config.toml
model = "sound classifier"
dataset = "notes from a synthesiser with random patches"
train_examples = 78125
gain_aug_db = 10
noise_aug = 0.01
n_mels = 64
hop_length = 160
input = "log_mel"
spec_augment = true
win_length = 512
targets = ["oscillator", "envelope"]
num_classes = [10, 4]
arch = "transformer"
norm = "layernorm"
norm_position = "res_post"
activation = "swiglu"
mlp_ratio = 2.67
head_dim = 32
fused_qkv = false
bias = "all"
qk_norm = false
parallel_block = false
inner_norm = true
drop_path = 0.15
subsampling = 2
layers = 6
width = 256
positions = "learned"
pooling = "mean"
loss = "cross_entropy"
init = "xavier_uniform"
optimizer = "soap"
beta2 = 0.99
lr = 0.0025
beta1 = 0.95
shampoo_beta = 0.95
eps = 1e-08
precondition_frequency = 50
max_precond_dim = 1024
one_sided = false
adamw_lr_other_params = 0.0024
steps = 40000
batch_size = 128
epochs = 65.5
lr_schedule = "linear"
final_lr_fraction = 0.01
warmup_steps = 4000
weight_decay = 0.02
adamw_weight_decay_other_params = 0.05
Rows from block 3, named by matrix and row number. Rows with one number belong to one attention dimension. Each number is 50 + 10 x the weight over its row's rms, rounded and kept within 0 to 99. All counts start at 0. After the name is the row's rms in percent of the matrix's.
# q: attention query (model.blocks.3.attn.q.weight, 256x256), inputs 0-127
# k: attention key (model.blocks.3.attn.k.weight, 256x256), inputs 0-127
q.112 105:34 53 63 50 39 44 72 63 58 29 43 51 61 50 58 51 49 30 60 48 67 59 45 53 46 55 74 29 40 45 38 39 43 54 59 41 57 47 45 53 43 42 42 55 43 64 57 60 40 50 65 65 51 52 38 63 54 36 60 53 40 44 56 55 43 50 67 46 47 47 61 59 32 62 44 42 40 52 56 72 55 67 51 38 48 41 45 46 53 52 45 38 55 43 58 48 57 53 56 41 52 48 39 34 48 62 44 52 34 58 54 60 65 54 45 57 59 43 70 41 43 66 46 47 53 56 40 47
k.112 099:42 49 52 40 68 50 43 64 48 61 31 51 45 43 65 54 65 58 54 71 64 47 51 35 37 55 62 69 38 55 57 34 57 45 61 44 52 63 36 53 73 54 50 41 48 48 54 38 41 60 48 52 45 53 47 54 54 63 62 48 55 56 76 43 67 42 69 47 38 47 59 56 53 51 50 54 46 57 50 46 46 34 56 68 49 36 52 31 49 38 52 50 54 51 56 51 51 56 45 47 47 45 41 49 51 48 52 47 18 44 62 53 42 58 54 37 37 45 66 39 50 37 52 44 47 60 51 53
q.113 099:55 46 49 70 52 34 56 42 73 31 38 53 46 43 44 49 52 35 54 63 39 43 38 50 47 42 43 55 35 52 57 62 37 57 52 46 45 58 57 48 41 42 55 51 50 51 53 62 53 40 48 53 37 49 55 39 54 57 47 58 44 32 56 47 55 61 51 47 50 52 53 43 53 25 52 28 51 60 50 51 48 58 45 61 47 51 41 61 64 41 63 39 55 56 35 49 46 43 47 41 48 40 63 38 46 38 53 48 61 28 39 32 45 44 67 37 41 44 13 48 60 49 59 48 63 47 44 41
k.113 100:46 40 33 39 47 65 57 58 66 40 45 65 73 49 56 36 36 58 37 43 51 40 52 61 36 62 37 51 61 47 36 39 48 48 34 45 40 48 53 55 46 41 64 41 67 63 56 38 56 56 37 57 49 53 64 50 56 69 44 52 53 52 44 51 53 50 43 54 47 40 57 44 48 72 72 43 57 52 54 49 57 66 48 35 47 74 65 56 53 57 59 47 56 32 57 63 62 47 49 53 46 43 64 65 54 59 54 35 42 45 47 54 58 47 52 62 74 55 40 46 46 51 41 47 35 46 59 41
q.114 099:64 66 54 44 59 49 55 46 42 63 58 46 58 56 64 57 59 55 48 30 49 53 49 40 54 46 40 44 65 41 66 37 55 43 41 57 56 26 46 44 51 67 68 50 49 45 62 46 49 45 48 49 53 50 46 63 40 44 43 48 63 55 39 50 47 41 39 42 37 53 55 55 54 62 40 39 60 45 49 48 50 36 47 46 55 55 61 76 49 46 39 54 45 48 58 47 40 31 40 38 53 61 60 31 45 53 50 50 58 41 44 81 54 49 44 38 61 41 57 53 50 50 25 71 50 54 57 74
k.114 102:33 70 33 66 53 46 60 55 47 50 39 57 37 59 51 64 44 66 54 57 52 46 37 45 35 60 64 53 54 58 46 50 10 42 55 38 61 62 68 51 51 63 41 48 47 56 50 61 44 51 39 37 46 51 51 57 50 41 63 53 43 64 51 57 50 55 45 39 51 43 38 29 52 37 42 44 46 74 40 35 40 56 48 53 44 50 49 48 46 56 46 53 41 43 45 34 39 34 59 55 44 55 44 56 29 62 63 52 55 50 52 57 56 50 48 45 61 43 47 39 51 44 43 60 52 56 49 54
q.115 100:48 38 60 55 44 55 51 69 55 62 33 54 66 59 39 29 46 57 63 42 36 44 73 50 39 56 56 36 56 46 55 51 41 44 47 53 32 46 48 46 58 49 44 24 56 71 61 34 42 48 66 60 53 50 42 65 57 56 50 52 34 52 49 45 52 44 57 59 52 58 46 48 42 63 41 48 51 25 38 54 60 61 51 50 65 45 36 34 41 34 56 65 54 71 59 57 65 58 49 65 58 61 40 55 51 46 61 53 59 55 70 37 57 55 64 53 81 44 54 58 41 71 53 40 70 46 44 49
k.115 098:68 87 48 46 38 69 57 49 61 40 69 40 46 61 46 49 33 51 58 52 45 54 54 52 41 48 55 46 46 46 53 52 69 33 39 78 63 58 45 63 37 39 50 53 43 51 43 49 50 42 63 66 43 41 49 34 57 56 70 48 44 42 46 56 47 48 49 67 39 43 44 75 45 51 46 35 42 42 51 51 45 60 58 49 47 36 37 49 67 57 46 52 56 49 31 42 74 55 54 47 33 41 64 55 58 49 40 29 49 65 63 36 47 52 41 29 34 49 55 44 64 39 59 53 47 56 52 43
q.116 103:48 51 55 65 54 62 48 61 50 28 53 44 62 49 51 49 64 59 61 53 69 36 54 45 49 74 52 47 54 44 35 49 68 41 47 44 30 51 35 78 43 48 63 49 52 43 31 27 50 48 35 42 41 71 57 41 60 45 55 62 33 43 60 48 59 48 55 58 50 59 61 45 55 62 43 71 63 53 45 30 40 49 57 52 59 49 48 62 51 39 46 52 55 54 57 55 43 61 54 49 33 53 44 52 37 42 56 63 46 43 53 49 21 54 50 63 50 43 64 64 43 49 59 47 45 53 62 53
k.116 101:51 31 29 56 61 30 57 40 50 39 28 46 44 55 46 56 44 35 47 68 34 57 54 48 49 37 54 54 48 53 53 42 51 51 25 66 41 49 54 53 69 60 50 58 54 53 37 55 50 51 54 45 32 63 25 67 59 59 63 48 51 54 55 46 41 46 57 61 37 54 52 45 50 44 56 43 49 77 44 66 51 48 53 42 55 51 55 67 35 41 37 39 36 48 47 65 46 43 62 56 48 51 64 44 37 45 63 56 51 39 42 41 48 57 62 59 58 44 60 55 47 41 37 48 32 65 75 39
q.117 098:58 52 47 26 39 48 37 62 30 59 56 41 42 63 57 38 46 55 43 32 53 54 58 51 39 45 59 61 62 49 55 50 47 66 54 58 27 65 49 27 56 47 55 59 44 46 39 47 53 60 70 45 50 51 33 59 41 32 60 43 65 51 44 50 49 47 41 62 54 49 42 56 51 37 55 50 58 33 49 63 57 51 46 56 39 62 56 54 43 63 45 33 28 43 63 52 53 54 61 38 48 52 38 63 64 40 39 33 38 71 48 55 38 43 70 29 51 67 59 53 54 56 38 57 42 58 32 35
k.117 089:49 49 53 43 53 40 44 41 31 65 53 53 39 66 57 56 48 70 69 46 53 57 39 51 72 67 53 71 37 57 59 42 49 49 66 38 59 33 51 48 39 62 47 40 58 47 42 55 44 39 57 50 46 45 55 49 51 60 42 46 38 36 44 76 48 66 50 40 48 41 47 56 57 47 60 58 47 50 41 48 57 47 52 70 48 58 39 56 64 56 35 62 27 48 35 29 49 68 50 57 43 53 39 47 43 45 51 42 48 50 42 42 68 49 43 29 41 48 46 60 44 58 48 47 58 44 47 48
q.118 100:57 41 45 48 59 37 54 50 49 58 55 59 51 44 46 55 62 46 54 45 57 57 38 37 55 56 41 43 33 59 65 55 48 32 66 64 39 56 63 54 45 39 30 51 55 29 45 49 66 40 41 50 36 53 42 41 46 52 48 31 48 72 44 46 66 47 37 50 30 24 67 58 54 48 48 67 42 58 42 56 43 43 53 40 33 50 75 55 54 44 34 32 33 62 39 63 63 38 45 60 47 44 54 41 49 59 40 53 63 53 55 55 43 36 49 58 40 45 45 53 31 70 44 46 42 46 62 45
k.118 098:58 48 52 60 52 39 59 57 49 48 59 49 45 27 49 70 50 57 61 52 38 76 67 55 34 47 43 43 57 49 46 38 60 55 55 49 56 62 57 29 48 53 40 56 42 38 53 54 66 60 44 24 53 48 66 45 51 48 55 41 59 65 45 47 45 51 57 52 48 35 56 45 55 45 56 54 37 52 43 39 51 55 40 34 61 50 42 66 46 45 37 43 37 55 45 64 47 44 69 66 62 49 45 48 43 45 49 55 43 53 45 55 44 36 59 45 27 47 71 38 58 43 50 53 42 48 47 58
q.119 104:58 51 38 30 48 54 60 73 50 31 44 36 45 40 38 27 54 43 39 60 46 46 41 69 57 58 58 38 56 45 50 37 52 52 40 57 37 53 49 43 46 53 57 41 50 58 53 34 53 56 43 51 54 63 60 67 60 24 57 44 47 59 39 43 57 59 47 59 49 73 54 50 59 53 42 40 48 37 50 61 45 59 63 39 44 52 57 56 53 39 56 63 36 39 61 66 52 60 45 32 60 38 40 44 32 48 68 55 57 64 77 35 46 38 45 47 42 55 43 50 31 38 58 57 35 60 41 37
k.119 102:48 44 52 52 54 46 68 47 61 70 55 66 44 38 37 49 66 40 50 48 46 44 31 53 40 52 42 46 55 57 61 32 57 55 52 34 64 42 38 59 57 35 54 43 47 50 56 47 48 52 54 38 50 73 43 61 30 36 70 45 54 41 58 47 40 48 46 54 48 68 53 64 38 47 50 49 62 59 40 65 44 45 53 42 53 58 42 52 45 38 40 35 51 47 49 42 69 57 48 50 61 50 55 56 64 43 54 16 39 59 39 42 61 66 56 67 45 42 42 51 46 51 37 50 57 52 75 57
q.120 105:53 30 47 34 36 41 48 45 63 68 61 45 50 51 41 49 55 59 52 49 45 71 35 51 39 20 47 41 61 49 59 62 40 53 43 59 42 44 35 41 36 42 53 50 32 72 42 61 50 39 47 48 37 33 53 57 35 55 40 59 61 67 45 47 45 62 54 30 47 64 32 53 39 48 32 39 63 48 41 41 57 49 56 64 40 37 51 43 48 52 55 49 57 48 34 43 42 43 38 59 47 49 58 62 55 39 48 55 56 26 52 63 61 86 43 43 40 41 54 68 62 55 42 68 53 47 36 45
k.120 113:37 38 37 49 46 54 47 37 37 55 39 56 76 42 55 63 46 52 48 67 64 23 36 62 48 68 49 55 61 52 57 39 55 48 59 37 60 62 70 62 48 55 45 45 57 50 31 55 64 67 64 44 48 57 55 66 49 51 48 53 64 57 54 47 42 55 50 53 35 44 38 46 51 47 58 58 41 63 45 39 55 75 65 48 43 59 71 44 37 57 61 35 49 28 45 56 46 58 80 34 42 50 62 67 45 63 55 71 47 56 64 52 70 47 43 50 55 53 55 52 42 52 44 61 50 41 63 46
q.121 101:47 51 53 50 54 55 56 61 55 44 59 60 65 62 61 72 34 57 51 36 62 54 56 40 40 58 41 45 47 59 77 62 48 49 77 61 53 51 50 38 53 57 36 47 63 59 40 56 66 66 51 29 39 56 47 77 42 49 33 57 49 45 46 50 52 59 53 53 46 40 59 39 46 43 60 50 49 53 46 40 45 67 50 38 36 49 64 42 40 60 45 54 65 50 69 35 59 58 32 48 52 50 52 42 58 52 49 75 43 36 62 69 60 52 57 60 67 49 58 48 58 52 36 51 49 51 57 55
k.121 099:38 77 57 64 61 57 47 38 51 29 41 61 38 49 41 35 51 61 56 46 35 45 58 34 62 37 53 56 43 61 52 64 56 53 49 42 51 43 73 37 29 52 48 49 56 45 55 35 44 51 47 34 64 44 57 44 55 55 40 55 50 57 70 58 51 44 56 34 52 55 59 42 40 51 45 67 31 48 69 28 50 44 46 56 56 48 32 46 50 31 39 54 49 55 41 48 62 28 40 46 57 47 44 30 34 41 42 51 47 57 66 37 54 57 47 40 47 53 56 38 36 57 56 38 58 60 50 52
q.122 096:48 51 48 34 43 29 51 42 54 50 52 69 69 45 57 50 59 59 51 52 56 42 55 37 69 47 46 42 34 40 58 54 52 67 52 51 49 39 36 55 62 64 42 51 33 58 61 58 68 62 46 50 32 67 28 51 42 51 70 42 59 50 36 51 52 54 44 70 43 48 46 50 34 51 46 45 53 58 56 44 70 43 44 44 48 59 31 44 39 34 61 26 39 40 55 44 44 32 50 59 43 45 53 46 47 39 54 30 61 53 62 51 46 43 56 45 60 42 41 47 53 40 41 54 51 56 37 50
k.122 097:55 46 52 51 49 48 40 56 62 38 44 52 47 42 47 60 38 56 49 49 73 48 39 60 56 32 44 68 40 18 60 47 67 39 36 30 66 42 38 51 50 35 57 54 59 49 74 57 49 32 45 38 29 49 53 66 51 33 36 65 54 47 39 66 57 45 49 66 27 43 48 42 40 54 70 38 49 44 36 62 39 62 24 58 51 41 50 61 53 41 49 47 51 41 49 48 52 46 58 62 58 60 56 47 41 38 54 53 39 59 54 44 47 55 26 39 53 41 64 39 53 51 61 56 43 53 57 44
q.123 098:50 51 52 60 54 48 39 49 48 56 44 50 61 51 63 54 48 49 60 47 63 51 49 53 39 49 54 52 52 41 66 52 40 59 53 61 46 36 48 57 65 63 53 52 69 45 64 52 56 46 56 66 58 51 48 58 50 61 36 30 48 55 50 62 76 55 57 45 33 35 44 50 49 55 64 60 53 51 50 56 87 34 40 64 62 51 82 55 35 47 46 38 57 55 47 53 41 49 59 54 61 31 50 40 58 50 49 32 60 52 52 71 42 42 53 50 43 59 53 60 52 62 39 43 53 49 41 65
k.123 106:37 47 34 65 61 40 57 72 46 59 35 37 35 29 66 52 59 52 60 55 56 56 50 46 40 47 37 47 41 44 49 71 64 50 50 46 45 46 51 40 75 75 53 44 62 46 36 60 48 40 28 57 48 38 59 52 63 54 52 56 51 29 49 71 48 62 77 54 53 46 53 53 63 47 60 60 34 38 59 30 42 44 38 38 33 65 36 46 53 55 54 53 34 50 60 58 42 35 68 71 47 51 56 42 35 51 61 63 52 61 59 71 50 55 42 46 53 52 55 54 45 50 60 54 43 49 47 44
q.124 083:37 32 44 45 63 58 55 54 52 40 48 47 50 43 52 51 39 73 51 47 48 53 42 69 63 29 37 45 63 35 62 30 60 62 25 67 40 63 38 46 51 35 57 35 56 69 51 42 43 50 49 42 58 55 58 69 64 50 46 62 33 44 48 44 39 38 62 48 54 53 62 65 60 35 48 50 39 48 60 50 41 56 50 48 53 75 63 59 36 46 41 48 58 30 50 39 42 59 50 54 40 51 36 51 48 38 37 58 41 60 41 68 50 62 44 58 38 49 44 51 56 46 47 36 60 64 50 52
k.124 090:48 51 66 49 39 54 49 51 55 58 35 62 44 38 53 62 57 44 43 74 59 35 39 42 38 47 61 59 49 56 54 24 42 65 56 47 39 53 59 60 59 44 28 48 48 52 40 49 36 33 47 47 47 57 56 42 53 67 46 42 50 52 69 43 46 66 37 36 47 48 51 57 51 30 42 53 38 53 58 47 55 38 73 59 46 63 45 39 54 51 57 48 64 60 44 44 42 40 38 39 48 47 66 69 47 49 38 41 36 53 39 55 67 54 56 43 55 47 40 44 57 57 17 56 64 66 35 51
q.125 104:57 56 44 58 57 34 76 34 58 45 47 55 52 77 42 40 51 41 44 46 47 68 63 35 39 39 56 63 62 56 52 53 45 58 61 40 51 45 56 34 57 54 48 52 52 48 52 62 57 49 65 35 42 56 56 42 56 57 33 45 54 58 48 53 56 45 56 60 61 48 59 56 47 42 51 62 33 44 58 48 75 66 55 35 42 51 44 42 43 39 69 44 52 55 52 32 34 38 52 56 68 41 59 49 46 43 40 56 44 40 41 49 56 45 75 57 49 55 40 58 57 57 57 35 59 48 46 26
k.125 098:51 52 49 49 53 40 41 46 39 37 41 53 41 46 53 62 44 46 29 35 47 52 33 59 58 72 36 52 53 52 50 46 48 36 44 35 53 56 48 48 45 47 60 51 56 51 37 47 62 42 55 50 65 60 62 64 58 44 27 64 34 46 51 51 65 45 52 34 50 57 36 58 43 53 60 38 11 40 59 47 48 63 51 38 56 29 35 30 39 44 56 29 53 58 64 51 54 61 49 56 58 41 56 58 44 49 48 45 45 64 47 37 31 35 43 45 52 45 37 54 42 45 55 28 49 63 33 45
q.126 094:61 61 61 78 73 51 55 44 55 49 25 61 45 61 55 39 63 40 35 54 62 55 59 65 53 52 54 35 62 48 60 30 45 44 63 51 53 43 36 50 55 58 61 35 40 52 49 57 51 42 55 55 46 52 61 47 50 36 48 59 52 49 66 52 54 61 44 49 56 49 56 25 44 46 43 35 62 39 73 72 37 67 49 68 55 50 48 34 49 57 43 45 57 55 60 46 31 60 45 54 49 59 61 48 47 36 54 64 41 48 38 46 64 58 50 49 52 69 43 58 34 52 41 65 49 49 48 61
k.126 100:42 61 55 51 40 54 57 46 53 44 39 37 38 44 54 47 45 41 51 48 50 38 47 38 37 47 42 64 30 53 42 56 64 63 43 59 53 52 40 53 48 47 35 46 55 48 58 48 28 35 54 59 47 43 56 65 66 51 42 55 47 42 60 56 47 26 60 52 38 29 50 69 56 55 56 24 44 65 59 39 44 38 65 72 57 56 35 36 40 44 49 40 50 52 53 51 59 54 61 55 60 40 40 36 66 54 56 39 44 38 34 53 65 51 60 54 32 47 43 57 39 53 58 55 55 45 59 53
q.127 098:39 52 51 56 57 33 63 45 46 28 58 59 68 58 34 51 60 56 42 59 41 84 47 41 53 55 35 47 49 48 52 57 44 54 39 63 37 52 52 61 44 43 48 45 56 61 32 69 56 55 45 38 54 61 51 42 41 47 53 42 46 47 56 45 76 55 58 45 54 52 38 58 47 43 45 53 54 58 53 41 68 50 55 41 55 38 68 47 52 57 59 40 53 55 58 48 53 55 34 54 45 54 57 42 41 53 55 60 39 59 54 47 46 62 61 66 39 53 35 54 57 50 45 54 49 56 47 46
k.127 099:41 57 40 47 41 32 60 49 83 45 41 58 50 47 41 61 48 43 48 58 37 45 45 49 36 66 52 52 48 56 39 56 55 44 48 35 48 41 48 42 71 42 54 56 55 58 37 48 52 50 61 39 55 63 59 78 46 54 46 66 56 56 20 43 35 46 53 52 43 57 38 44 56 65 44 35 50 48 57 53 47 64 40 38 50 44 50 67 51 45 35 57 51 46 52 39 50 46 55 43 55 54 46 55 44 40 55 42 48 45 62 40 48 45 47 65 55 73 28 37 63 58 44 46 58 40 44 43
q.128 107:50 44 58 56 38 57 48 64 62 55 49 46 44 40 42 66 60 50 46 51 50 28 68 46 45 65 53 48 49 60 41 42 48 49 41 52 42 52 43 52 38 46 33 49 41 45 58 41 40 43 45 47 53 70 49 55 39 26 35 40 59 42 46 50 47 36 49 41 58 40 54 50 49 48 37 58 25 47 48 29 22 41 60 56 46 63 57 56 48 47 35 56 39 67 34 38 48 51 51 44 65 55 53 41 43 61 34 49 46 54 38 54 51 38 51 54 55 46 55 31 51 50 34 52 60 39 44 57
k.128 104:54 50 59 49 62 59 55 60 55 50 49 29 48 63 67 56 44 36 54 45 63 52 33 41 55 61 48 59 24 44 52 51 42 55 56 54 59 51 55 47 51 37 50 53 43 57 32 70 42 52 44 62 50 61 51 54 51 56 32 55 46 61 44 60 51 45 51 65 57 58 37 48 55 68 63 47 66 54 42 57 33 56 40 49 60 48 60 37 47 64 50 52 45 51 41 53 50 55 46 55 42 52 43 62 57 72 39 46 45 49 39 66 31 58 61 59 52 41 37 43 58 35 42 63 52 40 42 47
q.129 097:76 48 50 40 50 50 54 69 34 43 39 70 53 62 57 40 42 58 36 68 56 40 58 42 39 52 78 56 60 38 69 34 42 45 46 51 29 47 58 42 51 48 62 39 50 44 44 38 57 42 32 59 41 58 48 53 57 66 46 44 41 42 45 57 21 53 42 40 53 62 65 43 48 38 47 58 50 69 34 55 52 45 49 53 57 45 51 41 57 43 52 35 62 46 59 47 63 63 55 48 43 63 42 59 55 56 45 55 32 41 48 43 54 36 50 53 66 58 78 49 42 47 57 45 50 56 36 53
k.129 097:44 38 51 65 56 28 43 46 60 43 41 45 65 41 56 46 56 47 33 63 41 46 41 54 47 37 59 63 36 33 39 61 42 41 66 46 64 42 68 40 43 38 57 39 47 40 44 48 51 59 59 45 38 35 50 55 49 66 42 32 49 49 51 54 45 47 48 51 68 42 68 46 45 43 40 54 42 51 28 32 59 55 61 48 44 49 41 46 45 50 53 62 48 45 64 40 40 42 59 53 47 33 54 41 63 41 51 52 44 32 40 52 47 63 68 50 49 47 75 47 63 60 45 36 40 49 70 43
q.130 113:49 31 51 60 63 44 42 63 65 62 45 49 51 45 44 58 50 46 67 58 51 43 55 41 52 41 41 43 61 42 50 38 44 37 59 52 37 66 56 54 44 50 42 30 40 37 50 45 41 63 57 47 71 59 53 38 52 63 62 54 56 61 56 37 37 52 54 48 28 49 57 65 58 34 55 62 76 54 63 61 57 62 52 46 39 41 57 53 67 47 68 29 65 64 62 40 51 55 52 55 49 54 58 53 68 51 59 52 52 51 56 44 54 54 24 40 33 65 56 51 35 37 35 59 45 44 45 52
k.130 107:45 50 35 57 73 48 32 54 54 58 57 63 55 45 43 55 67 41 59 45 49 54 60 39 48 45 65 53 52 28 55 42 40 49 48 47 36 43 69 51 44 51 31 45 54 48 54 24 45 58 58 49 50 61 29 57 62 46 56 35 45 48 49 55 63 47 51 46 42 69 54 54 42 68 55 24 47 50 52 42 49 73 39 38 32 50 44 57 59 51 70 42 55 50 54 59 63 67 47 68 55 60 56 61 45 55 52 53 40 47 46 59 46 61 50 50 48 75 73 40 59 52 45 47 61 40 45 54
q.131 108:54 53 46 66 47 37 44 48 45 53 42 61 59 47 39 44 46 30 51 40 70 68 66 48 39 54 52 46 51 66 47 59 34 41 49 49 35 43 37 40 50 52 47 48 47 57 50 49 33 56 51 42 53 30 42 45 45 41 35 58 30 39 50 56 63 47 46 57 44 77 48 38 40 52 42 45 50 58 51 42 50 45 42 43 44 58 49 51 33 53 41 55 54 50 46 48 53 49 51 56 57 67 54 40 36 48 38 61 46 47 51 48 49 41 60 45 49 45 41 44 38 57 48 61 36 60 59 50
k.131 118:58 62 51 59 56 43 62 43 53 48 51 52 52 57 34 56 38 59 34 40 48 39 22 49 41 26 51 49 61 41 52 38 42 51 50 36 36 51 37 43 60 53 32 61 61 36 58 56 29 39 46 67 39 46 41 57 35 55 50 51 63 46 56 52 41 51 60 38 54 62 42 46 58 62 43 52 44 53 59 50 43 24 67 61 54 49 40 43 47 46 57 56 60 53 57 40 47 34 45 53 49 42 55 25 39 48 52 45 65 24 49 60 45 32 58 70 44 58 51 51 58 36 58 40 73 45 57 56
q.132 098:53 62 47 44 48 47 43 50 52 40 52 45 43 54 64 57 54 35 58 51 59 55 39 46 67 49 54 56 44 53 43 30 25 53 47 47 46 49 48 48 62 30 43 48 50 60 65 69 43 67 31 54 42 34 55 37 45 35 56 62 41 63 42 31 33 63 62 53 40 52 51 42 48 59 32 41 47 27 52 46 48 53 58 57 29 51 47 57 55 33 42 60 46 41 44 60 41 36 38 41 47 28 41 33 62 48 46 45 47 44 57 59 74 68 62 47 44 56 27 61 49 42 52 49 49 44 52 55
k.132 096:59 55 52 49 44 56 44 59 52 40 59 63 63 55 45 53 51 45 61 54 38 63 65 58 40 55 54 54 47 40 35 57 42 49 41 41 48 34 45 58 57 53 55 44 31 50 53 40 53 38 59 40 48 56 52 46 68 44 67 53 40 44 47 60 52 55 56 51 52 36 65 41 49 49 60 50 52 33 63 60 39 50 40 59 37 39 51 57 64 72 59 45 51 40 41 54 64 33 56 36 40 48 54 45 44 49 76 51 54 57 66 49 36 48 54 66 48 38 56 63 31 59 46 77 44 45 46 44
q.133 099:49 60 40 33 42 42 28 51 28 50 60 56 57 48 44 52 44 50 42 56 49 73 59 42 59 46 51 64 41 56 54 53 29 58 61 55 44 44 61 52 72 49 49 53 44 55 53 51 59 62 56 48 53 28 44 52 36 49 47 40 41 36 52 49 49 46 49 63 66 64 54 59 56 35 56 41 49 53 37 41 42 41 42 41 53 63 71 62 48 53 52 58 50 57 58 57 53 48 65 50 44 56 65 42 39 43 47 41 51 59 47 61 58 43 66 46 50 41 57 41 43 58 44 60 42 46 59 63
k.133 106:55 39 52 43 63 50 67 44 45 51 53 51 41 45 54 66 42 50 53 41 68 53 52 46 55 43 42 55 37 57 41 50 28 55 58 62 68 55 26 46 58 51 44 44 40 49 56 53 56 49 43 50 42 58 46 44 53 47 43 57 49 32 35 41 63 39 51 37 41 56 37 60 30 37 42 38 53 56 57 42 40 59 47 35 50 48 50 44 59 46 56 61 49 57 39 45 44 37 48 41 46 80 57 56 52 28 59 28 68 43 53 62 20 51 63 62 43 47 45 51 51 38 37 36 38 45 42 54
q.134 098:43 63 59 52 36 44 52 47 53 49 51 72 46 62 44 49 58 53 58 45 70 31 32 53 41 48 58 47 62 45 43 50 51 31 61 59 53 55 63 37 46 52 40 40 56 49 64 41 54 47 53 50 51 59 55 53 65 71 58 52 37 58 45 58 50 50 41 48 51 40 59 43 56 41 47 56 54 59 41 43 55 44 53 58 60 58 68 28 65 55 44 71 32 46 60 52 66 44 29 46 61 39 46 44 54 57 25 47 54 55 71 53 22 39 39 50 52 51 52 53 68 29 60 31 59 55 55 26
k.134 105:51 64 60 55 40 54 57 50 58 76 43 38 47 67 35 48 43 53 55 36 49 41 38 50 71 69 54 71 54 38 58 49 66 35 57 50 67 47 55 53 37 56 44 47 61 58 34 60 38 65 51 39 52 39 42 57 50 42 58 55 50 47 55 46 61 49 42 54 44 40 50 45 54 35 59 56 72 58 35 48 33 45 53 51 58 47 47 62 40 30 31 55 42 59 47 41 66 38 43 49 51 49 57 48 52 44 50 67 51 39 70 51 59 57 45 44 44 38 55 43 49 55 49 29 47 39 43 34
q.135 110:49 53 43 61 44 47 55 51 44 30 44 54 55 55 49 64 39 45 38 55 45 57 48 51 26 42 48 60 67 43 45 37 49 50 31 51 49 44 30 51 62 66 58 48 60 65 58 44 59 53 42 67 57 51 39 62 60 52 61 52 52 52 53 39 45 36 43 35 37 48 32 53 63 62 56 35 55 42 53 53 54 46 33 63 45 49 35 47 57 52 67 49 41 44 32 57 42 45 53 57 49 55 43 45 25 54 46 47 48 58 42 53 40 37 30 45 47 49 53 51 56 44 42 54 73 74 61 53
k.135 109:56 50 34 49 51 47 62 33 32 49 50 64 63 30 33 56 44 61 45 32 52 56 67 57 61 48 33 43 44 64 43 23 54 49 33 58 33 55 59 53 54 55 44 48 31 68 45 66 53 48 66 57 50 50 52 39 53 40 34 36 38 62 46 57 44 51 55 42 41 57 50 55 49 33 62 50 52 53 55 39 60 55 37 59 20 54 53 37 64 46 43 47 59 64 38 52 46 49 60 55 46 42 55 66 52 20 48 67 51 60 44 58 46 38 48 51 53 43 42 45 39 65 49 47 39 59 56 58
q.136 100:45 56 47 65 39 49 36 32 46 44 58 49 67 40 61 56 56 42 44 44 66 48 50 53 30 35 47 47 48 64 47 47 52 65 68 63 59 55 36 46 32 55 42 49 57 48 56 56 40 41 48 50 56 41 25 38 41 53 40 49 36 40 45 31 38 44 37 31 32 60 37 25 45 40 52 40 50 50 46 56 53 62 39 56 58 62 52 52 46 45 43 53 46 48 51 51 31 41 40 51 66 37 35 32 54 41 57 43 35 64 23 67 48 46 55 56 44 46 50 60 61 51 60 53 25 64 64 40
k.136 102:61 70 63 46 41 46 62 47 38 66 43 58 43 37 53 87 45 51 45 44 26 55 40 58 49 53 59 55 63 48 47 44 50 57 55 58 55 37 38 69 39 30 42 41 48 54 45 52 51 41 55 58 43 41 26 39 40 48 48 60 50 44 49 32 51 52 47 61 63 53 56 61 56 45 38 46 61 48 60 43 50 68 56 52 52 38 46 54 51 47 38 46 59 68 58 52 52 52 54 48 48 40 42 40 58 46 29 37 50 52 45 56 38 41 44 43 54 45 34 49 49 34 46 46 53 49 65 65
q.137 111:58 54 40 48 56 76 56 44 47 53 37 43 43 49 55 48 73 50 51 51 37 47 65 61 47 54 54 53 53 55 51 32 55 32 49 56 61 55 48 49 55 54 56 62 62 47 58 45 55 57 52 46 44 55 36 27 53 47 42 42 54 54 45 48 52 50 68 55 46 36 60 68 48 35 48 66 42 40 47 54 44 50 51 42 61 69 66 61 57 38 52 58 60 53 51 56 62 58 52 56 59 14 47 49 54 67 55 52 59 55 54 35 41 53 58 53 41 52 42 47 60 39 56 61 48 46 47 50
k.137 111:50 44 60 57 44 60 38 64 49 60 23 40 45 56 65 36 69 48 73 46 54 50 64 36 43 52 51 61 50 38 50 52 46 56 58 53 54 41 48 43 48 61 59 36 46 57 53 47 42 57 61 65 53 43 62 66 58 39 45 52 57 26 31 52 43 57 61 40 71 54 55 29 64 44 51 59 51 53 61 61 49 49 40 55 42 50 49 52 61 55 38 34 42 31 42 44 53 30 48 57 61 57 50 64 51 58 41 49 46 59 40 54 48 67 58 49 61 60 66 56 47 49 72 57 55 61 41 64